From a checkpoint of a small image embedding model.
Training: adamw at rate 0.0013, 20900 steps, batches of 256.
Data: trained on drawings of small networks of dots and links, 195000 training examples.
Rows from block 10, named by matrix and row number. Rows with one number belong to one neuron. Each number is 128 + 32 x the weight over its row's rms, rounded and kept within 0 to 255. All counts start at 0. Numbers have three digits each. After the name is the row's rms in percent of the matrix's.
# fc1: MLP up (model.blocks.10.mlp.fc1.weight, 768x192), inputs 0-63
# fc2: MLP down (model.blocks.10.mlp.fc2.weight, 192x768, transposed), outputs 0-63
fc1.411 080:135090158152064170100105139075130127091106114112120139100144183164137105115102111141121151115069178122146151090083184148102120124116098089060116048127103111155126138118075170108077139069182125
fc1.412 086:113144102130102085114054132101111025153116105132126119107156132135077157103177149089096117142112118128096106143119102176147095121129064099166144131112114186142128120132152113119161084094177098
fc1.413 121:100112101066110102095100069096128117117098092141113115108067069093114119124117107177114110152097101148071130131126130132102098096115119154114139107057082129081091069094216116111131111104125125
fc1.414 085:134087107127157108123129093179103031223129147151155126157122134128128106110164146171123116100153105129093126140154130148128114137141102157094144138123140143100118098125149111125102055209094093
fc1.415 097:049132151114104104132134090112118118109152107162128128134134160175116135131061105127052144109123144230137103164187142147141054143160064095097124148115091133133163147006134113146112077174112153
fc1.416 095:089101132073120086108088079089100092152137088174090097084107130122101081134106096062087126126147109151118098166107096094109129138119112115093113124078083051071100070101148114153225052088115130
fc1.417 087:126106154126099094144102117109129124123169161145140149089134136137190083105091151056080131134140235135145058111160154103158070155157058134133134123130125130134106145129140122106164104123156106
fc1.418 138:066118128087120087124146083075087118092109090114096080101092134134088132112090127159095166100135137199088084129126157160094127102126088145122136107084055098068079095066136095139161100131112095
fc1.419 084:036122134118086110125107102084077106140130135159099130100065144142100125122138127115034164072144137207160150143062143158152131106155071195074144143094097073112073108051150114183147048123096173
fc1.420 084:108100129115147114051097112111128149142177159199152127097098144133135176141056101062127086108168181153095135168135176110077154097171125137150100166111133123121112096122121092168214123178163129
fc1.421 094:097134099076122141105113087158131118161139097129088075097158124105092124104106117130116135112114093171118062127069124099104096060090147146117137084073103115072109120079152121189208043152119091
fc1.422 086:114151150108110145085098086089137162143106130077108092090120130133101071095167168096157137058110138129146129053098150194187108098169123121130135078125135124115067146130146120111080114100105072
fc1.423 099:125137130106078102133145125132107095165045086123136133124147038079116075095114152217135105098112115123128119134109117114125123104105198121102143146117104104119116089139221127121123128070133110
fc1.424 086:133149093095118123054083088050132084123081110168135134156123131124118109124063045094142116118112124099087143124091135049107122098101140098143102129096100108090062104147130096151241136108090126
fc1.425 082:139141101153137145155161157091146145140142162156150174135156214187147155186100083142147123127098147117135145144171116105135127126104091135094067120146132098150136155140045155158206154151158109
fc1.426 102:093060087091147076147072090131121147165162124148094085115125137134124179082111110127080127090132099179116067090061160163129120133131137108140139056094122111100148136080146091134178051123124072
fc1.427 089:126131136101141091148160142163164065157167156116139085132103114132111161142069154097104164133154056150158090141121147168174152151100092100089160160107129143108114144130166045149145114153107129
fc1.428 115:118119070095100112077096109125134094106130068106117085117082092092083147149107130117116092172117070109089118153080088111148100095166150133138133099088105105090085085131161109116121156112110076
fc1.429 113:119143097084094096134126105062091141085101093113093063137110125105117110116143109187106101120122111137100079122117123117157108074114175110128168102073079079069094092119145113124162097111138064
fc1.430 094:107129113100162117122119114098132077144128121122145148165176133125169128149086170132056141066151188167135084207132225109131162128111149146068163158123128119104145095119153083113087053164136137
fc1.431 105:025155157114137104119170116088078136136188122141133137086172131120126132110162176145092096038144119227106157072123140133162136146133094118113136109128128134156114127051150079159083123145083190
fc1.432 118:111079123116146140110143097076135190033140109059120128105059128122091159152145122108132151114136118149124124161102160184111090095174124132097163076093103112099121114115136130140132161108162113
fc1.433 156:098107138054104079096105052117116130100114084141073058084044101110071112145095120143115128111111083152100053131095157136127129105133131106124177096074094119086120073091160086129149110137109102
fc1.434 093:121110142097107086075099095131100145162133083141074070091112131118047138009134159142141107103120126141093118121105117219135117104105114147133138083098090115089092108123145096111090094140121125
fc1.435 107:075093124090166100093123076094118086122139092127086131083112137152082139129141088135098154096121127181098105109072152187123085114128116145083130093068114101097100120053137102166110094084126149
fc1.436 091:099140165104152100133153097136121133162087097151117126144123142143193105129089106177099135042136120138135107121081171136098160130099175085129126164131117136103133111106148126091081098181145115
fc1.437 101:101136135082096110100140106109120109147126116125135097137103104108110125066127105155092049119189127147107132138094125065084121123097123140115136191074078097072093116116160070171148080143140133
fc1.438 112:110130145094110077131103105121107137158072069147092120112125039074111118085087111196115143112094118120088098113127140140123130083115160125098180140098065119090123091131229133117118125091130106
fc1.439 094:108109110087148080134136129151140066155136135170111125077143133142104140103128086178078162113105191168141082150105200153107158114144134126137154099097133055113048105060145094152091071123104108
fc1.440 094:120110125114136102123092126130117087125029110123108093110101147153165054125093112228092141095101111141184120100145150104113098093130203133101104074144143156111131114098128096130155117071104117
fc1.441 097:018112159107170109129126091126127120161130165151104121068128127120145138132131115132101147090147135240106142144082166139090109132144147136089159114113089121120108148036143108133095080171112213
fc1.442 097:123130126134049080150095111211098099163171161121125099129116118111157165099123149191132099072098103122086116121128119114090083101147085150115160088135088137108139147116153103147099060174080067
fc1.443 081:115152134132109070153172148135145169117214151115126148140159145161127209137129102000129128123175105167169106136156135180157096157136084104148126108132120113142112160100147145207127102160107125
fc1.444 104:131113130122119119124112086159096071175103115190103136099105056068110145107082096159119133106117106119129127205112173132177132098122117099045176129126060101111137119123196144120113155080100081
fc1.445 088:156163104164142144115149152149174120153142151109140154163159154156144109075199150075163152165137176095166194101122099181156124125129108138148092134154161137139121151142116138101037140143181104
fc1.446 098:069135124112153085117099098146097099077160100145135088083134124126114104138099141103069146077143137182089079192086157111071142120132127128116146150115115053055044088084160105111110072134130106
fc1.447 114:096122154099098108110110103129100057163104107195114106131162131123122111047065141146069144055138128134103118155132121096146125160152111150075158167088077132086122133119145107128096087124070129
fc1.448 084:125151123076138077087074112177122155166070129119114108136122129116057151086168120234155053064156119134069123117125098091117132062167146115140127157107085111103116085125148131103024091161094127
fc1.449 069:165108200157069151100124156168142165110145145076144126161164147137133106105128119123145129118149142104171180097138120166096138100144144092115111113126133153134141145143133134084000138123188165
fc1.450 095:070196126121156070167133132141093101101203097150102120093136127143121171105124116093064116024186130155136059138115196111165142131055098118073149166114148106140122141107147106158156127127126121
fc1.451 094:083123100068127101105120082105103104155099121172118105095064128119107141154095080141089123072131151162098067135074141123141166083103143143114136138094107058099127091093151078197166107143097145
fc1.452 099:123121125109131117151112094200114167149041098119096126050106046069106100126107137185114121084099117125089100201119141109156131087131126096140191142109093143118133069102218117130113132073134090
fc1.453 100:073077114095141091108127099096083093130045080145156129091105126141081106115124135173079152112100068204087115141069161199168087132166146131102142126105082116096115111070165075108103103161106159
fc1.454 094:100059161102138090123107094104086107091103126140105108126079126124089141125141099166139142060074107145116117128128125100101142108114168128147143164107095100080135094101158101114070130135138127
fc1.455 091:127122168113108115184125134157085089160134136145103101135103056067129127067049063107101138122177150127124083127103133111139205143133085137090202151120099115111159127110197120108109139114120117
fc1.456 116:093099106106156066095091091091112132168105079165088097085069127122103113073092100100129111105068145141069103093067135123181113118091124126157132137095109082081088089101145116164166096158135111
fc2.411 077:110118124158138187111066114152094053114140135045149140146145080133084158132122180116177169107118140130093189139112129148129098189135118164099185146131153167044155154155095117114106173167151134
fc2.412 093:080116077095157234150048148091098081163163146086095081145164111209160148100126162086141187138152093152102118093128133135101110166100128175085126121136134198150152126108118052177153080097121158
fc2.413 104:135147113164127098137164139069123135151161152170080078115161080131086107101131111113115135113089141131129070109134140158120125112115172112135114058160102102196122131075110151169138131088104119
fc2.414 091:096150084164152171116085183115097080167160061156123133168161092188111082137161182110132148156167063115139078130160101139138167191095118115073132158166141186149126105081116123189113078088111132
fc2.415 118:068109106116136204164079143054088142121142167129098105124175096195169184114188139137129152136096089096120098116163112138114137136136137193101139140134140185171158100116148143224121141112127149
fc2.416 096:092129111200095131135138164132083172142085087148131124124074127178098088161151147143093144178074101120101098087151116123148173186147113120117141159160195127178154102070148086089187080103114170
fc2.417 080:116062090137125223177055146116110108126134121111132073148138130120166144172119107094079168163141065135094072132144124125121075165091142138108104193136139185108140140117110081135157111075106160
fc2.418 119:061095081127141205153091140075087129126136140127101111126155078178157152125172138131128125134094097054092107123186114149120127144122137173106143131160147150176149097092148121205135134099126141
fc2.419 109:054120101129104176148108136125085159124131136134109128122127095208160135140178126138123121130071082101124083114156111140127100133099156182098138146129139156187149106081166145160137138104136141
fc2.420 099:101061114151151175143088183153130145120054139116112149112070098132111105132155173154122148153129157092105088116121118126116108147139048162116165180168192149185102086096124123088172088129102141
fc2.421 100:077142113171094159143111157142115158157148094142117118128101116195123169151183160170147162141134060117142078124103080091137109172128130152107119110121151159208153115099138140100188061115110178
fc2.422 092:040137077134141156143077132100061082129167129161099054146135081191145173115146119088132156128130087118113131117143115128121122197116145142121126115175118177162131135094126070136111145099140168
fc2.423 103:147140124149140029089214134160172122135110093171137166133086165076085041144132138138155088153178136106121113148135145088141113063137113036148094124143123046124098120098152160108114109119127096
fc2.424 109:176125150098106159168097123120148137120088148064175201118061140133125197124099113135118134135178168171149123117077146132120106166127099174120156184061142149105124137175105112084183087156120158
fc2.425 098:170157126101110179140074106118106112152119164154170162110115107139166198134131127127145151105163125187170172125098136151121115156159127190145183131055149192082123151168099125060138161168125172
fc2.426 108:069115094158141197150101148099091146133151116158099104143131086203132115132191152154143142148100107090096085146189143137124125138123138163107108109172150167178169094067151105146153109092116154
fc2.427 089:095104134119143152168098151160114161127166159151090132113149087150166161112149156103118095120152110134130102097162096105126156149138123098098144190105119148173150163112134127141157116149117189
fc2.428 099:066101154133098138113101162115103150143130074138133109102111134200099075144074103131099154167028118128071123135160134122128120198126185131092112085120153120157132126094159100173122121126140128
fc2.429 106:061133180155161180140109172120115100125141109144066147150121099160153134128151145162167179120104143058089070139153151124124107129145110119129114119162139119206127094085147122133143114098110147
fc2.430 108:052106110135103151150108172145100135141131071094092176110136121175107087133168123128103133141060119105121099149142151113127129159069134117045131190135131139191161117048171115166091128096149146
fc2.431 127:056089084119149205155091147080072114122140156106094096128162089189151160108145145134130142138089101085107108116191112125118111142120130180099142121149146160182151088098148131209134124110124143
fc2.432 112:071157116077144169175078098171083144115150137172161115194139080194126170102127111133113132127081083118125140114117159133106142154179103178164118102071152190070098146127100093137144159164110128
fc2.433 105:066065140132146157150133140095091188126135117128124106113182122176131112101107104128139155100062153079076082188148149159127111123114138157118110149156123110192172099080165141172116141141137168
fc2.434 094:073129081104108193121080121092077109112143143185140065159154128163163120049166126085138173136105086141130195133143104163149125162117145118120142096112147166088160145107112037150097094092083188
fc2.435 099:072117099117141197169069123100085134115135151093108052094169089190176176088117151116114144132106080109114129130160090091114114140126136176119164079135152180161153113117150104196117118120132177
fc2.436 103:108097115173140136095105137118137085151211080135068104103159082152135123176119109147144102135104118126103127160137144117124140140098154097137136101205080126176098125117107194130095152086125157
fc2.437 087:098101140132111157117088125142148158127145102122146174124111093207096116177107117143122184116077116140086119123100112099135129249165097163084125160143152154148163123098151112199167066142090123
fc2.438 102:171146143124138042093210127149171119122107103176159163146082208066113065147129121140148075134200147153147132156108150111138101092121077037142103142111116046118099134113165162108111124138140110
fc2.439 102:073084099123129173157121144125061142104133124127125135128152104176111133127177145134124133117097121051111109146161150144114118136094121187104127164141158161202135088076152160178117134121139144
fc2.440 088:144117181123147157135065130161203095167129118158025145131108107097124231163132121141122116155139177112145105155095147131114095141102088135151160096170103150180100103181116208094159124122163098
fc2.441 109:068124087112142201169085142091067133114143161109098122117165088203162180119161146135128136103091082091127113108155108123115120146129140191104151135141144185186152097105148132190127134109133161
fc2.442 093:080153153115113175133069106120128091118174087137108122139139098213162167153131138161129096150135069139119097185112136120122134183099150154100139153131126160176145129102127152161096112121095180
fc2.443 088:136113073107101154137086129136141150119161104148051106146144115122108162151139093082118160156117089107142137112092127123109152187078148135136141140180081168143078122176101127106110160089131084
fc2.444 088:149135139119114033107207126154147136127105113151174189146085207111117030130182122125144103119168143148135125156128128130146133118148101065095106147105137034113104130103181151108126116136145109
fc2.445 103:154147058116135173164059117134108089133143161159144070146180110147196210084167123091138118131144084152155177128083105110128133180132156164144159080082130196104127148159094084123098137122137182
fc2.446 104:055105107130129186146106138132095150116135108111105121129156100168100127105161134115115099135081127093122118156149136147117115143110169148087145157169145143176134080065162137225130118117128149
fc2.447 111:159125105109114173135099069115123098116142139071158165145109085160136173105150130115116142113134152136136135133107118098117166170138118182107117209067154150030113183164090127178109095137104101
fc2.448 089:097156127166137142110138121135096106098170075072153120142197120131127124093102157109087117079174127125170121149183137142133165219092130153123136162131097109155126124099133123187052109138120182
fc2.449 111:153164105119104160140094088129105121089176171132158078129206125128165181093133107082125094095147105120151230125119099099127136175127158153163150078096094168088108183161100099152057153163113175
fc2.450 098:072147096143109152159097127121110184097141098108086162122121099183135177117200112108134112098117065110139083080142113071110175161067137164053144178141133134194137119082173171164149143099131146
fc2.451 094:144121114148099171155091119158165228133131172201128180095091140153113173129207130142167148114107143133139104099086134097131119147152111185139167167090139150130138155155140157116151096142096198
fc2.452 083:145111157127132040103204140168126154132105078151151183151098200101103023158139096135145125115145137151114141172117128130142129114142087052110101125125132039117125115104175151163117130131127126
fc2.453 109:077133062122137200160086138115077146101122153103096115116168093190165178107169150127128147086088063093116120097148106106106142133135140203102153131135147212181150104105153124180117152121130160
fc2.454 079:144104177100137137121115100185092136100137108092159175183133153171158162136094145146115089136142175120170136169088149100150133133162087137143093149142105135175149131095144182172080148166128199
fc2.455 085:110115117155136070109204124115162078095114041102134163149107164081118039132128157096144116115158169109110142137161126110144172105155116066094087163134131051118113125109158130152131119141129107
fc2.456 089:073146034135095184127084131103130070129112093087139136146099109186194111121111165124103124211110123093043085135154101107135115182113111187085146180136178163150161103116136127138153052101123170